Weights of a small image classifier: layers 12, trained on scattered letters and digits in many colours.
Rows from block 5 of a small image classifier, named by matrix and row number. Rows with one number belong to one neuron. Each number is 500 + 25 x the weight over its row's rms, rounded and kept within 0 to 999. All counts start at 0. Numbers have three digits each.
After each neuron's rows are labels from the 100 images, of 14848, where the neuron reaches its highest value: "patch colour" is the nearest of a few named colours to the mean colour under the peak; "strongest on" is what is common among them. Only what is clearly more common there than usual is listed. The data: scattered letters and digits in many colours.
# fc1: MLP up (model.blocks.5.mlp.fc1.weight, 1024x256), inputs 128-255
# fc2: MLP down (model.blocks.5.mlp.fc2.weight, 256x1024, transposed), outputs 128-255

fc1.635:535495491522493520489484489493498490448545514482476487491503474508494491555482520456489463532541487493467487479490461502539504513531497494493473456493482512513466474494510460477462527507469512512510521499501513491445464520517509501503515524530484494508480513467488529478485455488525520484495477532453542422501511473455536480491469483490506552482502492535498466503479504476501486504480
fc2.635:488479490515492535489483481475501472481527499525476536520477472503482487529471489518466481506493500493518446510507496501530479469526498486519464508474516480455507489499527491440507509476499524524508534478488525485511466507520536522500478505529464498441478480498486472493492498521541490492493491477509548494439512479497513475469485484497539476538531455483499583535550491497506526465526
patch colour: white
strongest on: red; blue; count: six

fc1.453:486518483472456545509497524492497507493464507466423463501517512466513522532506513473475518505515529522527503453541507517562484545449473495519526475504444498549523485471503479480475526496505495515498517506478464512497523473521515536488479487507483490505489514485478488499471457502520504496456491511520534542491503499518475514526497521548524484515518456489525496544492529512505534492501
fc2.453:523495504498477472488497491496497523522505520509503475507502455470506540499484492501525486493518512480463497500470506467464523510516508483507447513455482412520491476513488491487512509525549539460498498533486471521509479480507495514488515515546497492442489560521500438465495472506511492529493514519495482518460475513517478509501468475477453516519552497504518481525540492530501482489529
patch colour: grey
strongest on: white

fc1.345:499482532491523502524498507487498509531461490499501496476541526532509489520474519516471491466497551521510476520545510504465499500511470562489524516513495503498504515518510478544541538487501457484511523534512484489513532498479461504498489516485491524545460491528515472547494466530520508511505473508521464533466485505530487514529500551471520476478512505468491491491505537492516445503506
fc2.345:456487494479470459524527490490483568523512507522558549463510475501498515521485490510542488495498446522470509484509499512488480506561526438534510545505492507530494481507460489519506502544475522465520493534491507514470484454483495493475506500509468488493508492500479509531477527502506509533525521456471508542542497541573471479460508463524511483517511478469498497479487542524506508464493
patch colour: brown
strongest on: red; yellow; pink; orange

fc1.417:529524525498472504489515494503498515507503497497465512515530522464536487497474471466497515521507452462497523476514512492515467461479490546507514475518499493542505568498496485509511544546519565525538515439488485517479464517454527455464472504511424467497512521560471509497507474527497548483529464472520459485535520489500504477441524487530506478494499514465485572503491499530493520502484
fc2.417:516508503504476494517480498490526521509494514497497564489509545486468498453492461483505416506487450486518477488525496494469477486496508540524512528451504471550534526494494512483472490538490518510515489529525501532493514472512496477537553533479472528489456461488503466485494467480487520522483517488489546491527462473517515506452502533527480502467527491479512490529477562522439490487492
patch colour: black
strongest on: pink; orange; white

fc1.460:491493500505481487516516445517530503537481527500546513502518545465530533466511470516486489482489498535478460490520496541523499453466518480494505525527477509515472480528502483469489495544489481503511474481475556490495491536466574498505467542505514473527521462472528467517476483531470515480488506517462512454532534501471525506522475515510511492497524508508537510518458501506510493495552
fc2.460:498500478495493506513497557539474525492500521479509515507512447510521473467515496521503536496495476538476527465496498442489541564505490495543494498483528501506509504542476490490521513474514509474508497509521511500488491481511497501498475467496533504480488524515527499511512502417476509565501494515553486524421531484485496494516513463492438511470493523515506509486520463486529479468460
patch colour: grey; brown
strongest on: white

fc1.665:536490501445498471528532481460516539557428527520515497478532509464482539522510477526518499518505486475458569495505533504492496488494483507550505513470527514518513548521476517509491496486513533484527543494512503520480472463469439479484549484481502492512506497504509531532465533486472506519514518463514536534500503479515493506523463487493521455464479488461498517524447513513477495427468
fc2.665:480504510487488482536499451493481459492484520475507478480502540475432517517474480538474530478498556497527488531486523517495495501479508521493488540500490443521507537481537513509477517539486527433495492478477482502524530490478486545498530507525482526494477506495504451471469517526487448520480437500457487496504529489463503503515524527496496461488531467508501501523539472527529513495508
patch colour: brown
strongest on: green; orange; yellow; count: six

fc1.512:472485464472493457523496475520531504542501534488505551526521500485527535506492492518476532481539480541473490482502501498495513490497539499491546513524477537493523435518487511524507500509488471527520470465458506455487503506480543515509470500476492494561472472495473475523504523524485497514487544501486528446534511476474527483473519509501503476496475501517521485494504512511520483519537
fc2.512:488494460497484491522497520534514476465500495520495562509470485516530441464491478508482517531484470528516492487496483451471528502443539524527504475548513520475480493561466512471491528490539510464502484495487509417483497521503512486508507502542547492485523516463489485510470482465508497546462448522517532520545481519518531479520502501510479509490491552514502483468470482528537522460510
patch colour: grey
strongest on: black

fc1.515:471526491455477512496516449458495473469479507518489470514503488530512523536471500527509512501485508522519490541497468467478524497528554506492494500495488483523484517490536516517480489506488512477494520519508482532524532519509531489529526486489520496532515508493517513548472457459488502562535476523519469488472489484539468470506501524504484480492460478573489454511494526502496506454489
fc2.515:477461466499491496452504505517498498504525465476518451493470552480524493528527467492540519475507487495491484469449522551519500486552509497487554486464469437469508551526469512499476518459487531489490511488492512516533527534497494465466489500518478509496505481475528511481529492522501485497493534484475480503529552524459533478470479517519514512503518543498497491492525512490518493523515
patch colour: white
strongest on: purple; brown; black; blue

fc1.476:512495478464462479496533515489519499493519499510472483527529521458511469471484501456478523481461508468479525506472470478540494499491520538494489473512483501508502534504529507514542509525545493538537483519467513502469497494437502498504488531445491522427512479520462513509519462523498467531474494471495497463526511446500517462443504527538490497517485518431524497539523482512531502514502
fc2.476:520493537520458481499455525515505480537511485521472489497532513474509487525522508514492459500495450513504459499516495478539522463511522505508554548488507484537526461504522554512494464497503568486515512454511480493479491493491498486530506493494522478560473493447486481501453477547491485535465510477522521504524498493478514524459513507512500512449498503496485500477487572515428523468506
patch colour: black; brown
strongest on: white; pink; yellow; orange

fc1.341:492550477516478481505515513511489469475484492497524463496495524520538510507491507516484520491478478497527497538508529507506536515509485445485499475491476535497516460485509462519525479464497498486512508496510506498517541514491481444513488497467499500471499481507468520537501532495490497512514502515451485487494530477512476485477532502516535491489461489488514526490504556519512498493521
fc2.341:500480520471500487478545479488515486513496507530508505502463495495483479524494527504489491522518501520439494466520469570488483511512511527523549540486520438534511509514490479524484474515496503506495500512468506478521537519503461517488547494456497528549537492501500536513495550471527486522506539527504494510527487535507519519521535479508487511495549500508531473506506512565480492513517
patch colour: white
strongest on: red; purple; brown; black

fc1.289:523534505467515515493509468492508465505518478497546550465466483488490529484534525495429524482478497544476484468529544492494454470498520537502522513517515527502517534517511493524494502491530536546470458487483465491491476480499505524517498492506486511508518484552503461511483502498538491455468480511512538482491456517521494523493471450487509483479515518470483480508508487482471474484529
fc2.289:521505475488454491503509528534509493474493496476495534497534454503495512462500478540514507531491500506511537510530467478488499492465499507460533536500536507496476451508470505506486488492491461461443515480491520473496563449523516499494526507553541516514476533471514517507495516452498480524488513490505549511509483523517483470496507523479489571474520492517483467507470495495474492482503
patch colour: pink
strongest on: blue; purple; brown; black

fc1.298:450447442473447497477508525494508491489543505549523509489519501494532502541521540539462475480487533533480472504515518554505522512468514488466510523490527479502527514515516529536508506497487502543501498499498473464511518508475462496540450448455511508489516539527507478509494516499498481478492451513491486490504515482498496484471487503488518501485500523476433523496532570549526499487518
fc2.298:482495511465520525525546424500492512530504506475522465493504513517493528488545469473508513515473492501525518471513501498474521503567484497462533522495481485512492462506519488519468447490518526488492458514508475503492534482495494535497523543437456533533513487483481537508549516468473467542497489513467506493530539491516502481524522477529515498489489536496476513501548494457508503486486
patch colour: black
strongest on: yellow; orange; pink; white

fc1.176:510518510463506495507515468445481560515478499509494482509551501480530494497505469516510495474518491494514477501457463491535489484473518557513476491471529515487508497495487501509530541477476547511542504503512524479490487536506497475482513499453465477499495484465511459475527460528499501521510518509557514472521547479506531508464462529521493539475522450460517526519481537490492482458538
fc2.176:512513476472506528495514503466487458515475502527483512511509490501549476539552497490468533513485501492472542525518496496503460483432525523532455551407491529518490517485506496505494528509466522490519494518496523539503527537506520490503501516482545531500492443486490512508535507453535488492517514485498498533503462511550524486584467515490523475461498500470513515511435510453454499497521
patch colour: brown
strongest on: pink; white; orange

fc1.283:500532512473498457481544480477546452499482513509510497495521513470467515464504486508490488494513506461517519469537547518514467462480495547458462512536520502502500483472537549470516533520490492504505500512511529506515446498482520491557502488467482511495481485537469565525529468482516495500496552484461557464531535496495505492490505525508493506530501558464515485485466544520476514512486
fc2.283:472480494515492467496505461496486489506506552497507565504485488497565551498454503520448476542474480503459448486496498549513528496496512498493565521496478534511498529514501551497464479497526481497491514492529493508526525453516511486521481505503512514472509499487509430508508497490499516533445486480537517500521527524510532422511470495518516514492551447504487471475525512515468510523529
patch colour: brown; grey
strongest on: white

fc1.46:508478528485506518523488533477502498545510529490506501487475504496505503517533493469534519537472491506500531528468524492498458520508462472573524492483486493504469484514493471518501482493489547525540469515474484494478486533478508514478469480531514512494493498551532474534521508539509518498492478484538535531515471493484517519523493522516495514492493499560530460493512479514480468524507
fc2.46:481515506504459508491501518505485492518516538510506452501498451509519530534494505505553501510478497486530495483508509503504505504506491470508537436451513496485518525507481495418513532495476429504468512515517504509449544468536484510500514525512503501485473469504490510533490473475513461542542561507499512522440546485465542523549499504522503510510489512513482493536489533515555484529497
patch colour: grey
strongest on: black; brown

fc1.659:471504421469478496507488545500506503525458501520565473478527482486531498521518527494489492501484433546511492500489521557503506533499522485472501511509481539517527501526480511539513473485539486509521528561533533469529512514453506475465453519529475508513483477521473556530489526481540562541487473479473475492489502458521485524516447520500541482507483474511528510486524584501493479476516
fc2.659:458499483502484487482502501485500482480517485498488501488498548538492465522495530480502441495496516498531479466490519543479547521520510530496542498521512462542513489531493482502531464481543516507507476557484506509485530514522479496486537470462501488535501509468519541501522536485500514512509519494477486546519529498523519478518455490490476503489527483508491474571507478478494501510518
patch colour: white
strongest on: red; purple; blue; brown

fc1.754:506512493507479537521510505489500515446530446503455514505526499512493477504472496500489507488493500550497508519522484519489483537504499474501522518494486538509494504450485475524475499480467505520504517479499474479497457509461511478492503465550474488530463475468545513504483437513498516465500476461488476480478485526487505490499491482487448511520533504506537538509522509494489501472593
fc2.754:486495493484511514499483498513510505536513504544496491473477504491493519479559501503524519501506435485525520506490494464488520558478476473515483538489523434489530472508490501466461504451492529481539485486456517486490510507529497478475485479440501487473466520458517469516552477504494471483460471514439505482482469510531517528508487502489476466480560515490504504489524474502494504545461
patch colour: brown
strongest on: count: six

fc1.51:512514517526526507502502520489490476481466512537540495502506497523557521482494502497497482489470463515495526475519488475512502511489553516496501540518532505504523501476503480503442488522493497416472464506473487489490485512511496489506480466478543529521513508541539546506517494411474512515487491483472492515511493514528527512482497511444523474454495486503466508500506441524457507471494
fc2.51:513478485497455472476475455463514501491494470441476488514573441460485501489512514462524483490472513482464493484529486492486502510532487532523427488503495523523474504554490524507528549546519482506497510503491527467471558533513511482458556491508474492510489484508494495488522425554488522516492508517545491490480506494506480488523526498504469480498512535474470510511474526472460509513456
patch colour: black
strongest on: pink

fc1.713:516514511505502503517498502505512536527528481507515543470464529487526491504476531508519526500495521528479487515479542535452512484504496517493522474485475475500503521526458526475496506531521502514506494488513499494519559546500503466548479513545447517484499528486508541500521494487539482499485483529517433499512467507486497495503512514469458527517479513494510477458537467519473502539596
fc2.713:483473504474475478546508462497479453462523498536463484508471496516501515486496488506470484529469492508487471506529484456483534483503517457481507452548498537512501510495530495516501490499481506510485516514499477489477490457517513535515500518465505483484511515489496509450440535515514518452473456520504560492504513512459542535486498436522499486510499475490536510478522526509493519472538
patch colour: grey
strongest on: black; brown; blue